{"model": "image captioner", "dataset": "rosettes with rotational symmetry", "train_examples": 97500, "image_size": 64, "crop_scale_min": 1, "horizontal_flip": true, "tokenizer": "word", "vocab_size": 28, "encoder_arch": "resnext", "encoder_norm": "batchnorm", "encoder_activation": "gelu", "encoder_depths": [3, 4, 5, 3], "encoder_kernel_size": 3, "encoder_stem": "single", "encoder_avg_pool_shortcut": false, "encoder_widths": [256, 384, 576, 864], "fusion": "cross_attention", "label_smoothing": 0.05, "decoder_width": 192, "decoder_layers": 7, "decoder_norm": "layernorm", "decoder_norm_position": "pre", "decoder_activation": "quick_gelu", "decoder_mlp_ratio": 2, "decoder_head_dim": 32, "decoder_fused_qkv": false, "decoder_bias": "none", "decoder_qk_norm": false, "decoder_parallel_block": false, "decoder_dropout": 0.05, "decoder_inner_norm": false, "decoder_positions": "learned", "decoder_cross_attention_every": 1, "decoder_tie_embeddings": false, "init": "trunc_normal_002", "residual_init": "none", "optimizer": "soap", "beta2": 0.99, "lr": 0.0012, "beta1": 0.9, "shampoo_beta": 0.99, "eps": 1e-08, "precondition_frequency": 20, "max_precond_dim": 1536, "one_sided": true, "adamw_lr_other_params": 0.0013, "cautious_weight_decay": true, "steps": 2900, "batch_size": 64, "epochs": 1.9, "lr_schedule": "linear", "final_lr_fraction": 0.01, "warmup_steps": 80, "weight_decay": 0.4, "adamw_weight_decay_other_params": 0.05}
Rows from block 7 of the image encoder of a small image captioner, named by matrix and row number. Rows with one number belong to one channel. Each number is 500 + 50 x the weight over its row's rms, rounded and kept within 0 to 999. All counts start at 0. Numbers have three digits each.
After each channel's rows are labels from the 100 images, of 14976, where the channel reaches its highest value: "lies over" is the class under the peak. Only what is clearly more common there than usual is listed. The data: rosettes with rotational symmetry. In brackets: how many of the 100, against the usual share in percent.
# convs1: grouped (16 groups) 3x3 conv, stride 2 (encoder.blocks.7.convs.1.weight, 288x18x3x3), inputs within the group 0-17, a 3x3 kernel for each
# convs2: expand pointwise conv (encoder.blocks.7.convs.2.weight, 576x288x1x1, transposed), outputs 0-143

convs1.272:436484485487527525474449472573505597544432536477672498550463503491468527502558525522506461479572497497431493514423554491487551556586576430465588469515541460468443436502507489528526489475539485568574558427550558465436612541436536474505528513491453473506495505505485496536415435454458534500415426474447421512522530595531661516530560515565461487487520505493482515500473505516456463425533527509496492527548497448501569490515565450473527581533454558432557628646511520386511523531574445453474
convs2.272:511540514449561515520522585592471470507505457491534530464520521460538518515506597534500511528528473477520513479631572465489506491405515476547542595415571524506609556541501571587475535489506534491414441484545470546505471503596496447493594501555568425429547560530515609534427520545495539534501504407464503469466491434439483536460572438501498562497561620504529436593564558405516491473572448527546527446561464405500561526500542520500584
lies over: rosette (98 vs 45.4)

convs1.284:510472452524563533408542479521482554424444498571494505489529507474458509560458519475470413487555558418640445479502529500448511536541476508477422478597512403586389378508383499595533425543417448477500460534485548429548507473512514442549531501525480433464456528529436558497480498421524554562372590393447456502496510486515556504417488529470481514550511436450458431471566544437509476457505472529494539522486558452486396515555533422560484434513513493486452552446534492512447466551543424536436
convs2.284:527470511551560497517514466505506521513470485476500624493476563543509486519496688450608476591544524564523565578484563456620516482471473437467514450481514612523476455607487545524456481476510477500475602517636499600458522479629541602633484505531487505470560487523578574445555524591559534523479616471489562482462555493564488531471523548504646529518488478512515497517501547492554541512503505512526483503485479477427623566484526561509474
lies over: backdrop (99 vs 54.6)

convs1.171:483388444384589440484536476449523472429553453479476480542515541502509469547514509601542440493557479479583472525469483460512443573495362437503548493494445432506509456499476462446547529547517544548500491333619516588618482507464486482413480489537491541485493505492478490456479496553505561498479469474504529469487512450416556513465507396488471472443503469444438486505521472488438471409438505468544486426495518523542467499504636448570542468575442530420537461489628487534500551446540520551617
convs2.171:488478573477516457603494515435539459514646483496530541530541515478423457485514523581536554532561562462539446563447471539543428569490565460373488649457532518575496480498564514471535534531599573558525525582542586573575554575532494516527489504441426544483511484425563472538498510466543506507444472435556466486586547492555547546451490523566484483514571540580465456496618454534517570568503497439531516447511552511527507481506526612574545
lies over: backdrop (100 vs 54.6)

convs1.89:714651587552415504523357474530571460512486504457524560485437450523613570499478498510478437527527503451541523548420618509488411487487505555554429525494531449468514513434486481479496410472502527543516474480557467442464465408504526606450458557510511467569561465557523475505558499472511508450430472410461487525535425577536488523496449492493498534493480536510510447564496533478513500568507477528485464503434483618558526474465456552501522587526514491518512424496428495448556404479526489463470
convs2.89:372491526441524487443488488558559561560536569533501537617523500422432587452415549570545531412590440414539459620483508603563475499458515476502450551466458484486530526562557460498433579471565427472500568525495536592483465480487470446433493519494505596416511497372463449473534592506480489454489535514461519524529511484517515634548460460407471474528465547523473543486478563514526547537447440460478450476475473399505546449530463514490534
lies over: backdrop (97 vs 54.6)

convs1.255:527495607542518520513518496505562533530540484472426491511540528466542498468439467483610520465523558458355457474469505527456500495555467585536564511583466457416521541571539629527487457562446546431566307553511515370548540531508529522485489427543576459574479560497459429483493462502542535513472468460571616423594389498508565493531508487430535493491456486415446488520437496520521542501525502526408511562552505528575427484519514451425463542514513501593500468509444493513488527511461496495467
convs2.255:525441462458440477378440523478481517485486529565426477503412586500521503521419502498441471464461498313515478530532426491460459407417485492458542507506474368457533587472503480523514422483442496548586492489428417525442437486516500477459552461448513545399462433405484474421479498551501537402436496496489463572510541469464465492424506469487441492514440504459365469485430444505402476423523494549443485410430518566496418469421434465499461
lies over: rosette (97 vs 45.4)

convs1.82:570599433543341596439557523454512456460487474458514531439520389500538474384481486483514472518522488454526536531581497540509436539495472476451383515486432492525478411523457518456445488486446544494531487470549520500514397477484464502481501489617488517521568413566546542560447471492509527503462538561554435549555461450523536488464557485499498363460474478450441469482529504495491522549519481502468428395551511569517502577511407520534503573564406553512510483553520578465606495488521515436360
convs2.82:465465514506507481527487415511599465431517507458517541529449575595428453423467573473534520505472540514527490510497562499415485563517438518441528538496554465541513568535478520428437496480507571574488527528469457460631492564647589512446537552537602471489442517447455453514529549631531487491486498394497473533558482445528476559509579516464452498558499484489474526466559538503588457500506534525477431430456475465540487405541493547560484
lies over: backdrop (98 vs 54.6)

convs1.261:451480512477503435438527519524482552502486434572529484514420435485488489577557456478475434475496441589512450487531446488476588454506578502464494523511469432478486493542528458465550429513443469447533584477395533452471514514537460471427513498482476458543442470454558482525467575561506445573642507570475565620485426513525399354432492490555495438579478472456550501521504594522526615460523530493460614357533506513454489509557471577527409502507571460498516515446423509492479458435521494510432
convs2.261:533512511415479513460499453542569574455498561525534474505447570492520576487434457488485530482658565439539538579505433575611494471463499559450429506517481537536458543591507510436514578424573402558459507495502480554559481491469517575507447516470429531526516515476586534502467539604477508406438581486480455433531522455493463491498484566483502489547455462457426505383469544456538584554544489450501450504437469418533485555511507564601548
lies over: backdrop (100 vs 54.6)

convs1.28:601539468507428534529403486515501482479514552506530553415471486564550433462500511420469538510542512567476553463496514464591456479532475587502511502448454521428456506513532460468481464581459547504443465533441509422488477519560561602565477513480553517492544458442567462479486476484490469492459487426400551492438535512506624594497525485495447509489470499491683555420546544431419473404561563462637531527548522412502504401556518479417539489526529533593521529599542535537512513500503521488415
convs2.28:444430525548474524398521480407462484473587441546579496473531536548485571505522527473478487508509478396513440500513577488446523473527448567470512585519480470537463477421490506566475534559438527558425447479495514530453444591488490505516549525511449526587419487536564562468478517513465462469467548548563542535402481510485462417459482466464450407477505488486455535560517471514509380457404489464563557490503553444451439527452468462610477
lies over: rosette (97 vs 45.4)

convs1.258:499535583489520480423501475548442490578589500492442351510553444463508543476470411473562494597599505549425364512422532477493478505462576500535436493538453537513440527560505479413545473533485522412522495557462469454507472522538507558463476505417570527436512548497489477388557483485449477492481445559603564467586398546508508539526519497474557475493461541492444501471443484494422549483473508506437506503603645507535591628478582531536429557512479508494492504486416514514534550468481477500476
convs2.258:484465563467474518447654600589588436553429496452495489540514501551516413503578547379493512466535513527526498447569628547510511534545453531518598482512470497536583499469495559485484574446478524534559531493484475387464474516551533481531524549409503568484501432462419449466544538545461506492453516471484517479519514473527493554443451493535459551482530592486419414641548471525414530536476522480569444510503579408479471554548500443523454
lies over: backdrop (83 vs 54.6)

convs1.262:460519409465556532495545499398407459489535544428612453402446446512498457430510418362432531570523451428484457538480506463535538515507517450491495534501480550523475395482442495508473539518482512511547557480513426518377476501478442514473507589464415528483482577499516498431534487518487434516532549587493502461406433502505524617489487535539420549438476538560454472471493518547492574573553483430573424478327552455430510477448524491499466454518446592446557507546497550540506500529486535514553
convs2.262:455448499514519440391520451506510413505466426431447501589434360507461475491508613522553550578468535483504491461466530417482457496514500496484482322540374514502472468469599547460523538451519434564502468514454436509448475459582499577585528527391537511470548453475553589504494527360553412546533481493508475454479509496505435438558509480516546549526493501475441533415484554532518492468468521503393485463492419433463584557502408514501472
lies over: backdrop (95 vs 54.6)

convs1.18:457474500515481439444502638473541534539438540654486584431517491479480507502466512502489465470517469527458433749526469591480540539511299506444500457508412461471605516502525509494479497391571545522477491477494504544488609582527573465500553499446489503512545541480446525522474497493480539472497483496455534488504469565544527451512490502458542476422445534483524484435503525537417490512532509544512524500549413568495469487508519551422471525498545574510480530485399458436437483513512446489531
convs2.18:483510457500448570500502498475455490500547461575512481506446454491459494524473474529433444484562511497522384406448486543476441494512465452531527478466548499412498558500379479549469489461468565468491505353511495455482547381533502513423470468503532491481528509437474472532520483541479539560487499382463482583725466490426541487482488537598477509518391495508547504490476465446525542494483483522449525559530608540575516512590543466497495
lies over: backdrop (91 vs 54.6)

convs1.146:532490553553295574675589522472476579456566448476488489464474444523477512442406465597492534609463552580473446515497445474535470475567482534583542533496522535463492490484420420428491431517526498470486502536468523467492435421458425521453468509496496481550466503475476479491511493589489537468444442454494485502515510450507540514533528562506510487507522553506549494506475477515483454533502539478453491474468496593506511528427434555533482499513601592369546662525524546527490514455518601536449
convs2.146:482550477491488564440626541518561493496487502482532567478519529461426493485488449486468531522484545404513463475463449511497536561554477466548467414471504476529453527429470501536506453517569517509457466465428447487496542487589498471544427537520435515540560511592431523565546524429477497516650462430557458537492518493543487478482493478589430625475494547481480527470388454541503545474537540541477472550509595532457429478596491430486426
lies over: rosette (87 vs 45.4)

convs1.225:524474510469482469501513667615605586408498398475429408461442523474582511514518418482485478469479466535550668518534560501488442496520465465516495537472505498525429542473442484573479495447489538542558523494430536478514447508479506555456545517533517560467515453543507491503522514521483507448493529476493499493483443472531508707524540629550449428568469437472520548449503486542518409514485546518474495491484429463523520539525525499478487562504546572530480534424504563620543477461472521459376
convs2.225:490464507490474432419546571524486576490481535459496543426504538440469463452553413436520461459517588435556505440540529490487504479512484447452524452512482532470531573663529481448506528490519567516521555502600482585654466453531492524408509530489506524465543555455484549547419475542547561460545465516491476454456585472481496536419521379551421464442406495633439548476485483533548547596469386559516486488503470490571505542478451503531513
lies over: backdrop (83 vs 54.6)

convs1.99:479536478518541529530498523502501424506491542503484534502500415432464542531509526358499523400507505477611497507450404644523525646515543505482561536589581573453483455439493588500491407462485514490481489479532433510459461384513471511500537487471588516473475522440547434529469413492401563527528518551551457512449548540423504472516477534434531480445520491483474498551650586694483537488499530440506508506452495550526451459540520567505513526564470525525470488464514544562484518544492495563533
convs2.99:515497531442565465498488468561486514462457456480469552417460517440427488514491531451574579554445468465553556508464465401590499508495586459503512530577486521593465488501538526500484461457558478537439563622449449517481394499518583499492416512419453462566556487508457508437555508504548459359487501529529476426419531476542434561491556455486525569609427439515431565332348595530501579575510447512409529488459481546514541511548487571463460
lies over: rosette (100 vs 45.4)

convs1.104:533519505475525420442436426512444530549490516595550490460547475493435478514475540525399595555568474518473427390462416453444497387477525429544436369545512444455559559440552487469518511455442544459495446535497504427474452568503493492477516524492522453493515544490513467496529513541567520435490494453534528495577497399493483427470480474482479546494506534459462439389535458465472471622531495545483415508502489507609591622456572571521517348455489461476470519466589461483545508467434556471518
convs2.104:529477574502540521429579547558532449505506518487510499519509478496540474543453442572493548549549454589547535498429483398497490505534552456438442503521491530508482536532508410447424571483467548501498515548452485416608463470492536435557472495474547485489503483520477493457558479516548551493504412424495422515572448507510404475495596414455539481551467490572532498530477551536475512520562456570502537476469459546456588441507465470503559
lies over: backdrop (98 vs 54.6)

convs1.168:502564483490405550512541557518497577470613437423508501543502531622460581577583506454564503461521517531564516478488561419488480515500535488437475489609527489493500525520545458475459540481409583546470518462404561416413606468439518524497561548569455471518528526447503537612475452486440535493451522511478435478464580518542499614537492528543579479513512568510501550557536463484506474526582531534545529513521540548516482416514582558428455542548533470402458518391462577499524469462403514447420
convs2.168:564550587476501493513464520458566516509613543430483506440545450527431621454487520581510515501496408430505487492465490497462512519431522506500441360459567506485434435477537434480499452541521438509472496484455528435591463568510497512562517517496390541490515521464491524507529413341501421522475499564512432506489497467499568520493465462434419504464486482506582522592453513476491463452461403483462480470433487456488403583496500510438509
lies over: rosette (100 vs 45.4)

convs1.91:493517491498537461383532440514468450498513493538520553493499414521472537461505502411445477379533474539480492470519394604471578703515577506480574642503482630499477448532496487502481399509486411510536436547530458488498571495559527485544566502480511503509452472474459562452431461518498492509530538490493487596468528505457563432555503493465571500523539517489527444598555627612456445491598509444428493481542451528521560474492502507502543506556542549495494457540517495562481473571557452495528
convs2.91:453538569550507523547426492635524461528446483583506535520567420487496525534481513451592585542577538501578498528482500509543548501494568517543519561532502581615444496471527510458471579488641469555490590542516488502479505485609528435467447552546514506530532518454474456541588478470563493412559465510519478451554534466558613616524491486442488501537588583567510464497430598545554534580537500368590518471445451474479557498564539513552482
lies over: rosette (100 vs 45.4)

convs1.149:524527434491465508519530435501512486517559485509516564523513454545545522561617479560438595492547434386386492494480503520502479520495491469459531474532505459526569467465545432565462576495408499464451502477481492523525529472466429487530571477518443505465330476518456474417477489579562475579526603563518532487547533567532511534531481535520532521477540598547548573624436566470546552481484421386447463450397406486426462445468469564525401484568453496486513469517451445519453576501563518548504
convs2.149:501511440489518475481446460446467547497536510488514513474422466454558473471509512468487422504494489434517493513507530498477571466591508419444520464544448502426484507493501466438454539502475502538484575554492526522428462569610530491477478420509558470412478574379462480431493469448474541439475491514380500573526554458477437541547457588533526506546481428538458482534494531441542593476539476464458432497530554573483484411515508618593527
lies over: backdrop (100 vs 54.6)

convs1.73:574534491509470541430433491490504474577471592475543546520534519598449475474564581570462482457491508519555525458447393498518407546496449538492465486484525397472505485489545538479470472558485446523571468489487457518564370511460550489510472586545464563480551535528463507502479523535457528521439499591497457537429487523504500440559406459559442408470491513556485556526538512425457525496427536597486527425484487486459411575512435534483438523431511463489482374431419435472442479533393622421394
convs2.73:516443368564477448483531494474494436448568414465456533483507452427412433471452463513538456489478469399521504476530565492472515485518483486486526499479489437487469433559473528594571565433516469464481479540460537566408474501490476448571478488432433439456442489434489543417388538503479472455552499404522491414450540519576525405488547557536462431518469392474450426496417605522526618455441400472544497480569466429499535474483464546480462
lies over: backdrop (90 vs 54.6)

convs1.178:509525380383476479516495491515511525439485467468464479461467461443514460502457500565522494436478487512471520488448463429653427406541497523468465461492510431434466405503513493541520527543563471568564599465547474589459515498446461444441438426427579514503411545408486506544583524486481471443475569533610537440492446493495434479544565464461445506517521445514504467477418522558502527415479481459500517450473502452501509493463530474559511426599575649502539485476531487537620618491566515467518
convs2.178:438475509503575467508473585583472461549556523572482528557484477524503512485482476598531517482545528522579520533462540503492552528563579549428553620433537473492512616472571376427567485498554477476523533519551495438525504498459460509449544479450409491561529430578374519528463448535450586490434442552457385545528429579510593475411644436584480485532514572511512479515460402431530547515544478447531545458504563417472510492460477479500526
lies over: backdrop (100 vs 54.6)

convs1.2:491525497400502553454436500414445543469477500513520471601511445500465538541461615411485507480493487477495422597566497496495567490490550440503501574468500536519548492527518600442569539545563469534493442555540477538476584542545587370581615589526540555498545463559541548479535514487439559455508469523503469518578475471429501576525506453536423494613541459452470475483532471546463447458464532553484448511510484537513573573425441522544441449519531564466498612456489607495464503507393575557556
convs2.2:638466626495446446501492473504509535459402442389484500520573431497464509515539530409519465479495538317517514523419369480513491607515509466514415484497563426525488529565571564490492466484525443514497466496532470596473443475530544464510506516510511528439408538428470528497498567495480528500456512463475493525419513492499468496468445462661462565505533421486455517525412453454476585467462449499428363427423411452443618483432471583550478
lies over: rosette (100 vs 45.4)

convs1.59:505392518464462546476512598450427422467529373456467541448544552490512548469531460407451616480430483512458498593557497531435472451445441420526435421521594523591529498405519520473444424443474508488546454473547435532506455483508486480549498514507605530501472396494478473477488444525517427424520483460462480507444454447569520442430521482473573586505576486590555465521405462473481531440470502520497476587529470475538430437552485456483527461422513396533561423496484501463522419524570526554486
convs2.59:580523533483501549491463493513579522505528458442505555640474566536482514536512628518519514477543477468490500528513539377500481535550512518489469477618476468547511521514477541484508542460555446486629459455391489411516557367530500536576499589582544495472522550570449602473476523679515455502516660441449524527602574509486442425512459539509485522515553533505482458421469583555455552531535562578493500434585542487436490478462465481518520
lies over: backdrop (100 vs 54.6)